python train.py --encoder_arch="convnext_v2" --model="model that predicts nearness at each pixel" --dataset="rendered solids tumbling over patterned floors" --train_examples=48750 --image_size=64 --crop_scale_min=0.8 --horizontal_flip=false --translate=0.06 --encoder_isotropic=true --encoder_norm="layernorm" --encoder_activation="gelu" --encoder_mlp_ratio=4 --encoder_inner_norm=false --encoder_moe="soft" --encoder_num_experts=64 --encoder_moe_every=2 --encoder_expert_mlp_ratio=0.5 --encoder_slots_per_expert=1 --encoder_shared_expert=false --encoder_patch_size=[8, 8] --encoder_conv_stem=true --encoder_layers=6 --encoder_width=128 --encoder_kernel_size=5 --decoder_norm="batchnorm" --decoder_activation="silu" --decoder_channel_attention="se" --decoder_widths=[32, 32, 64, 128] --decoder_blocks_per_level=3 --decoder_block="bottleneck" --decoder_dropout=0.05 --decoder_attention=false --decoder_upsampling="nearest_conv" --loss="l1" --targets="nearness" --residual_init="scaled_by_depth" --optimizer="muon" --muon_scale="match_rms_adamw" --lr=0.0018 --momentum=0.9 --nesterov=true --orthogonalizer="polar_express" --adamw_lr_other_params=0.0014 --adaptive_grad_clip=0.05 --steps=5400 --batch_size=256 --epochs=28.4 --lr_schedule="wsd" --decay_fraction=0.3 --final_lr_fraction=0.05 --warmup_steps=100 --weight_decay=0.1 --adamw_weight_decay_other_params=0
Rows from block 5 of the encoder of a small model that predicts nearness at each pixel, named by matrix and row number. Rows with one number within an expert belong to one neuron, the router's apart. Each number is 200 + 20 x the weight over its row's rms, rounded and kept within 0 to 999. All counts start at 0. After the name is the row's rms in percent of the matrix's.
Before each expert's rows are labels from the 100 images, of 14848, where the router gives the expert most weight on average: "colour at peak" is the nearest of a few named colours to the mean colour under the peak; "strongest on" is what is common among them. Only what is clearly more common there than usual is listed. The data: rendered solids tumbling over patterned floors.
# router: slot weights (encoder.blocks.5.mlp.router.weight, 64x128, trained with AdamW), inputs 0-127
# up: expert up (encoder.blocks.5.mlp.up, 64x64x128), inputs 0-127
# down: expert down (encoder.blocks.5.mlp.down, 64x128x64, transposed), outputs 0-127

# expert 62
colour at peak: brown
strongest on: count: four
router.62,090,223,238,213,206,214,153,174,198,212,213,174,179,160,218,179,202,212,200,215,199,216,197,208,174,194,214,193,228,186,213,216,194,220,226,239,209,178,221,222,220,187,193,202,182,187,205,172,183,236,212,197,205,213,197,179,201,186,263,220,162,184,174,218,196,215,202,176,191,192,195,214,183,189,192,181,212,176,216,199,213,225,208,194,244,198,205,181,182,206,181,231,193,210,172,206,167,208,185,220,198,180,208,187,206,195,188,224,152,192,196,225,233,208,220,178,164,218,218,186,227,174,200,224,201,193,216,185,241
up.17,109,202,206,197,239,213,169,215,181,195,222,214,197,194,176,184,208,177,185,224,197,193,216,209,179,183,213,179,205,171,212,210,181,217,225,239,216,176,200,218,171,240,186,221,251,197,218,208,189,213,213,196,192,195,186,159,195,180,196,220,199,179,228,213,170,198,195,234,208,198,197,161,214,191,226,210,206,206,178,195,204,199,187,220,172,190,239,195,206,196,210,195,203,212,201,204,216,186,152,192,218,159,192,217,174,189,218,165,162,223,231,188,183,226,180,161,191,213,206,172,237,202,205,231,217,179,187,230,190
down.17,113,168,176,186,206,177,180,197,217,197,227,220,198,177,194,201,171,214,177,214,232,158,197,218,223,186,219,186,195,192,214,204,168,238,221,207,199,188,213,192,203,200,178,206,200,161,209,178,212,191,217,187,184,158,221,190,139,191,217,208,196,204,207,208,177,220,268,218,229,228,220,176,190,179,181,216,179,189,192,187,209,191,215,217,204,197,216,184,194,191,188,214,224,186,242,243,211,213,202,194,213,179,164,195,216,188,197,224,230,174,192,160,203,210,194,190,233,196,200,217,190,201,222,179,219,187,188,205,192
up.18,109,185,216,173,206,214,217,193,216,178,225,183,206,188,192,178,173,218,190,193,198,198,208,222,178,180,237,188,225,187,181,205,196,202,195,232,200,237,178,205,218,196,182,197,215,188,237,213,192,212,205,190,199,191,183,234,240,184,201,187,208,175,168,228,204,205,211,130,216,184,194,173,200,193,194,191,184,208,195,175,200,219,225,257,215,173,178,188,185,164,177,192,204,211,198,148,201,177,183,211,187,204,218,213,170,260,200,204,233,207,212,191,231,210,232,189,205,204,217,202,223,200,216,198,190,214,204,221,204
down.18,103,210,188,227,188,148,244,192,206,200,177,184,205,192,179,243,234,208,174,221,213,217,211,227,216,211,188,243,205,227,196,203,158,206,218,161,154,194,196,215,182,216,175,231,207,213,204,215,190,179,216,231,209,202,190,198,187,187,195,240,200,217,205,201,181,190,183,208,232,193,208,217,184,235,198,193,181,182,205,168,185,187,202,185,197,204,169,199,233,208,179,190,209,168,185,219,174,199,253,176,167,213,218,177,171,170,166,188,171,214,191,197,191,196,206,208,198,208,209,181,187,188,194,207,196,192,221,205,215

# expert 34
colour at peak: pink
strongest on: count: one
router.34,099,198,210,190,198,211,213,208,196,206,220,191,193,245,226,206,229,167,223,236,223,212,183,206,204,188,229,193,200,182,192,228,191,184,198,226,183,166,218,189,162,192,201,233,179,217,188,210,243,200,217,204,230,204,213,204,189,216,199,197,216,183,197,181,169,181,194,179,217,171,220,184,167,199,193,189,222,186,243,192,212,215,218,163,181,196,174,200,225,183,215,170,228,224,175,186,208,218,153,186,193,207,213,180,224,171,179,197,202,167,219,173,218,190,213,175,191,173,204,182,179,198,160,213,196,200,221,235,226
up.5,095,193,227,173,172,206,171,244,188,199,199,186,205,219,234,205,196,179,224,174,198,175,202,218,202,199,212,225,181,174,189,211,229,219,221,240,229,201,187,176,190,125,202,210,221,203,191,199,186,203,178,195,177,180,200,168,236,224,195,210,177,182,210,197,168,223,211,215,191,191,202,189,200,217,194,221,191,182,180,201,208,188,161,186,165,169,192,240,240,233,184,209,183,226,207,191,241,204,200,209,201,193,222,218,183,231,223,181,198,202,210,221,185,201,212,222,163,207,196,219,189,182,194,179,207,193,207,194,200
down.5,097,177,207,186,196,203,196,178,193,179,208,201,218,177,209,174,215,182,227,207,246,209,217,203,237,232,188,202,186,218,183,204,208,219,218,167,176,238,206,178,211,170,214,215,204,186,208,194,234,198,207,221,204,213,220,197,207,193,193,194,212,212,225,173,175,219,183,217,198,196,172,187,204,221,205,195,216,206,234,218,188,204,170,184,239,199,200,136,201,192,197,230,224,188,185,206,218,237,150,207,213,189,206,197,200,200,232,225,206,170,154,221,235,197,188,185,186,194,206,198,196,190,151,222,190,190,159,198,183
up.6,096,166,188,207,185,200,175,186,203,164,179,202,195,205,193,205,222,236,210,195,207,184,205,242,238,221,195,214,205,191,210,214,199,237,228,181,203,203,239,190,264,186,226,198,203,224,183,207,197,228,214,196,213,191,209,201,171,218,215,203,206,200,180,201,193,209,201,207,229,202,205,200,173,206,201,202,216,205,227,186,208,228,204,207,202,202,142,195,203,169,228,171,192,185,203,182,157,207,199,178,219,251,216,220,208,185,175,215,170,217,181,206,210,182,174,214,189,174,184,170,193,217,140,200,204,180,203,179,201
down.6,087,188,199,176,189,193,216,194,179,241,189,194,165,215,222,197,218,181,203,211,212,196,187,209,201,225,204,228,197,221,217,237,191,218,211,170,203,204,189,204,240,204,168,222,209,202,221,196,184,180,195,193,179,184,160,211,234,212,245,190,183,214,194,177,224,220,224,234,210,178,181,227,186,185,242,166,216,176,189,219,223,217,178,200,167,198,234,201,212,169,204,252,200,226,163,170,190,209,203,204,209,169,220,234,187,201,208,185,223,187,180,182,168,202,223,196,216,203,212,202,216,200,182,223,222,194,217,198,191

# expert 21
colour at peak: brown
strongest on: light from behind the scene
router.21,089,186,263,197,197,202,172,233,215,198,229,184,201,162,243,217,200,198,198,216,180,183,183,187,206,215,181,211,207,194,196,225,205,207,214,208,200,190,200,205,189,197,210,211,169,189,177,201,242,212,189,215,198,181,225,228,194,183,235,195,200,199,206,170,206,203,188,216,187,194,195,192,227,222,206,221,219,174,201,155,219,186,212,223,203,218,208,227,175,201,217,199,205,226,170,163,219,189,155,207,227,200,194,204,188,200,178,177,156,165,238,195,220,180,181,145,175,203,181,179,206,210,169,208,197,207,193,226,188
up.3,093,224,197,190,207,184,177,178,219,202,179,196,197,191,211,229,163,202,219,179,206,213,203,149,252,196,192,195,190,191,195,191,232,216,216,205,228,189,160,160,223,192,203,199,182,175,203,190,201,219,217,199,190,206,164,210,192,240,228,235,180,209,200,252,184,199,195,181,213,215,201,204,186,214,213,203,237,199,191,204,221,216,215,213,174,194,253,190,219,236,184,198,193,186,229,176,168,175,213,206,184,187,193,183,183,157,204,186,179,231,192,195,198,190,186,217,204,175,196,203,161,196,214,211,212,180,203,222,171
down.3,097,181,182,207,196,186,201,198,187,168,214,204,199,226,177,202,230,202,177,165,198,174,205,213,196,179,209,224,249,194,203,232,221,197,218,198,196,207,222,217,204,158,223,197,161,176,187,194,190,181,223,202,192,201,171,189,195,224,206,212,170,192,236,234,207,217,225,228,206,190,234,219,189,221,194,205,210,181,193,165,218,189,187,220,227,197,166,238,199,157,205,180,208,184,164,211,185,206,224,228,172,194,217,209,184,192,198,184,224,194,196,188,225,192,220,189,196,207,255,191,187,184,206,197,185,198,227,149,196
up.4,097,196,210,239,182,194,207,201,241,197,196,207,168,209,180,206,198,201,206,197,203,191,218,182,229,222,176,192,198,227,203,230,221,201,168,165,198,201,215,178,182,196,215,186,205,178,177,224,214,210,201,219,193,223,210,187,219,189,207,129,185,203,210,202,171,205,225,171,172,221,194,192,215,221,210,206,182,193,219,214,221,182,210,177,183,226,224,231,200,205,177,159,188,169,188,226,173,184,200,189,226,203,200,206,202,205,192,255,183,179,212,178,238,165,204,228,230,210,211,206,188,191,162,205,189,171,221,194,174
down.4,090,190,209,232,195,206,246,189,246,214,201,205,157,236,176,191,228,204,215,201,206,183,211,198,173,202,190,197,209,191,212,216,213,157,180,201,183,173,172,159,229,172,167,189,187,228,187,220,157,184,190,213,214,212,187,212,173,161,205,218,192,197,184,221,218,214,205,209,202,211,213,202,183,212,250,209,231,200,195,233,199,184,177,191,161,199,212,214,222,190,187,207,163,220,188,224,216,201,195,178,196,214,207,207,195,213,211,192,174,225,209,203,183,206,228,255,181,212,199,191,215,168,230,194,201,190,206,193,194

# expert 41
colour at peak: brown
strongest on: white object; its colour: white
router.41,111,161,194,217,196,204,188,198,219,225,168,191,191,207,202,219,184,256,188,173,194,245,199,218,196,207,151,224,205,168,228,174,174,200,193,191,215,223,196,184,227,215,204,222,188,210,195,197,236,227,196,212,186,156,223,211,193,189,205,197,198,169,181,223,239,190,210,170,211,175,188,226,198,201,208,186,240,182,210,195,199,197,228,235,198,221,177,200,175,208,222,184,209,232,193,201,191,204,148,214,221,215,214,186,193,225,187,231,200,208,234,171,192,218,178,175,177,201,195,201,214,195,188,223,194,178,205,192,212
up.15,110,205,200,172,185,208,215,182,187,230,206,192,198,195,221,213,197,201,201,259,205,188,209,204,222,175,226,185,165,193,185,200,205,222,195,163,174,234,241,192,217,206,174,225,157,166,212,169,189,175,179,206,186,244,187,202,238,168,212,243,172,223,202,210,218,176,214,203,188,177,168,200,193,193,186,207,184,221,193,230,216,220,204,174,190,187,186,191,206,203,186,194,213,173,225,188,181,219,187,191,240,178,230,179,213,234,207,187,187,199,229,192,202,193,186,207,183,174,218,221,220,216,194,180,227,198,192,187,204
down.15,098,181,201,173,193,203,226,244,229,187,218,212,180,168,269,209,214,221,211,207,198,189,204,210,198,215,186,181,208,193,206,180,198,156,203,196,211,224,172,165,181,196,223,216,186,213,220,221,159,213,191,183,175,175,192,221,222,179,203,191,199,234,217,162,221,190,174,187,199,192,205,226,198,217,200,203,184,220,203,207,199,207,171,221,179,187,230,249,216,188,208,178,203,182,222,202,199,176,174,192,209,196,200,220,238,230,202,206,185,182,188,241,183,173,179,227,219,210,199,215,197,176,184,174,208,220,193,222,185
up.16,092,197,197,233,212,213,200,178,194,191,189,217,228,191,211,230,201,220,178,168,187,216,190,206,166,193,235,188,170,188,237,233,232,223,250,175,176,235,213,165,146,215,235,216,209,218,198,214,238,202,201,202,240,199,208,207,197,203,202,202,180,202,216,191,209,205,187,208,207,193,180,199,218,199,206,198,195,204,205,169,191,181,191,207,229,205,204,199,178,204,183,160,185,185,207,171,155,200,186,188,189,221,193,189,211,203,202,164,176,244,225,237,165,180,189,207,204,177,172,176,185,185,221,196,204,210,185,201,192
down.16,093,172,221,190,223,184,207,206,213,209,199,221,168,154,214,224,191,246,194,178,184,207,215,187,196,230,226,200,217,218,187,218,252,225,172,181,185,191,192,208,195,202,178,164,206,209,209,178,213,198,156,211,196,194,231,171,222,167,195,220,232,199,210,174,196,186,180,220,182,212,212,223,196,168,214,176,187,198,238,182,186,254,184,214,223,224,210,155,193,177,189,219,223,213,211,206,206,187,181,201,226,183,194,178,191,199,211,215,212,227,181,183,208,213,226,199,212,204,175,188,214,188,197,220,206,175,183,175,216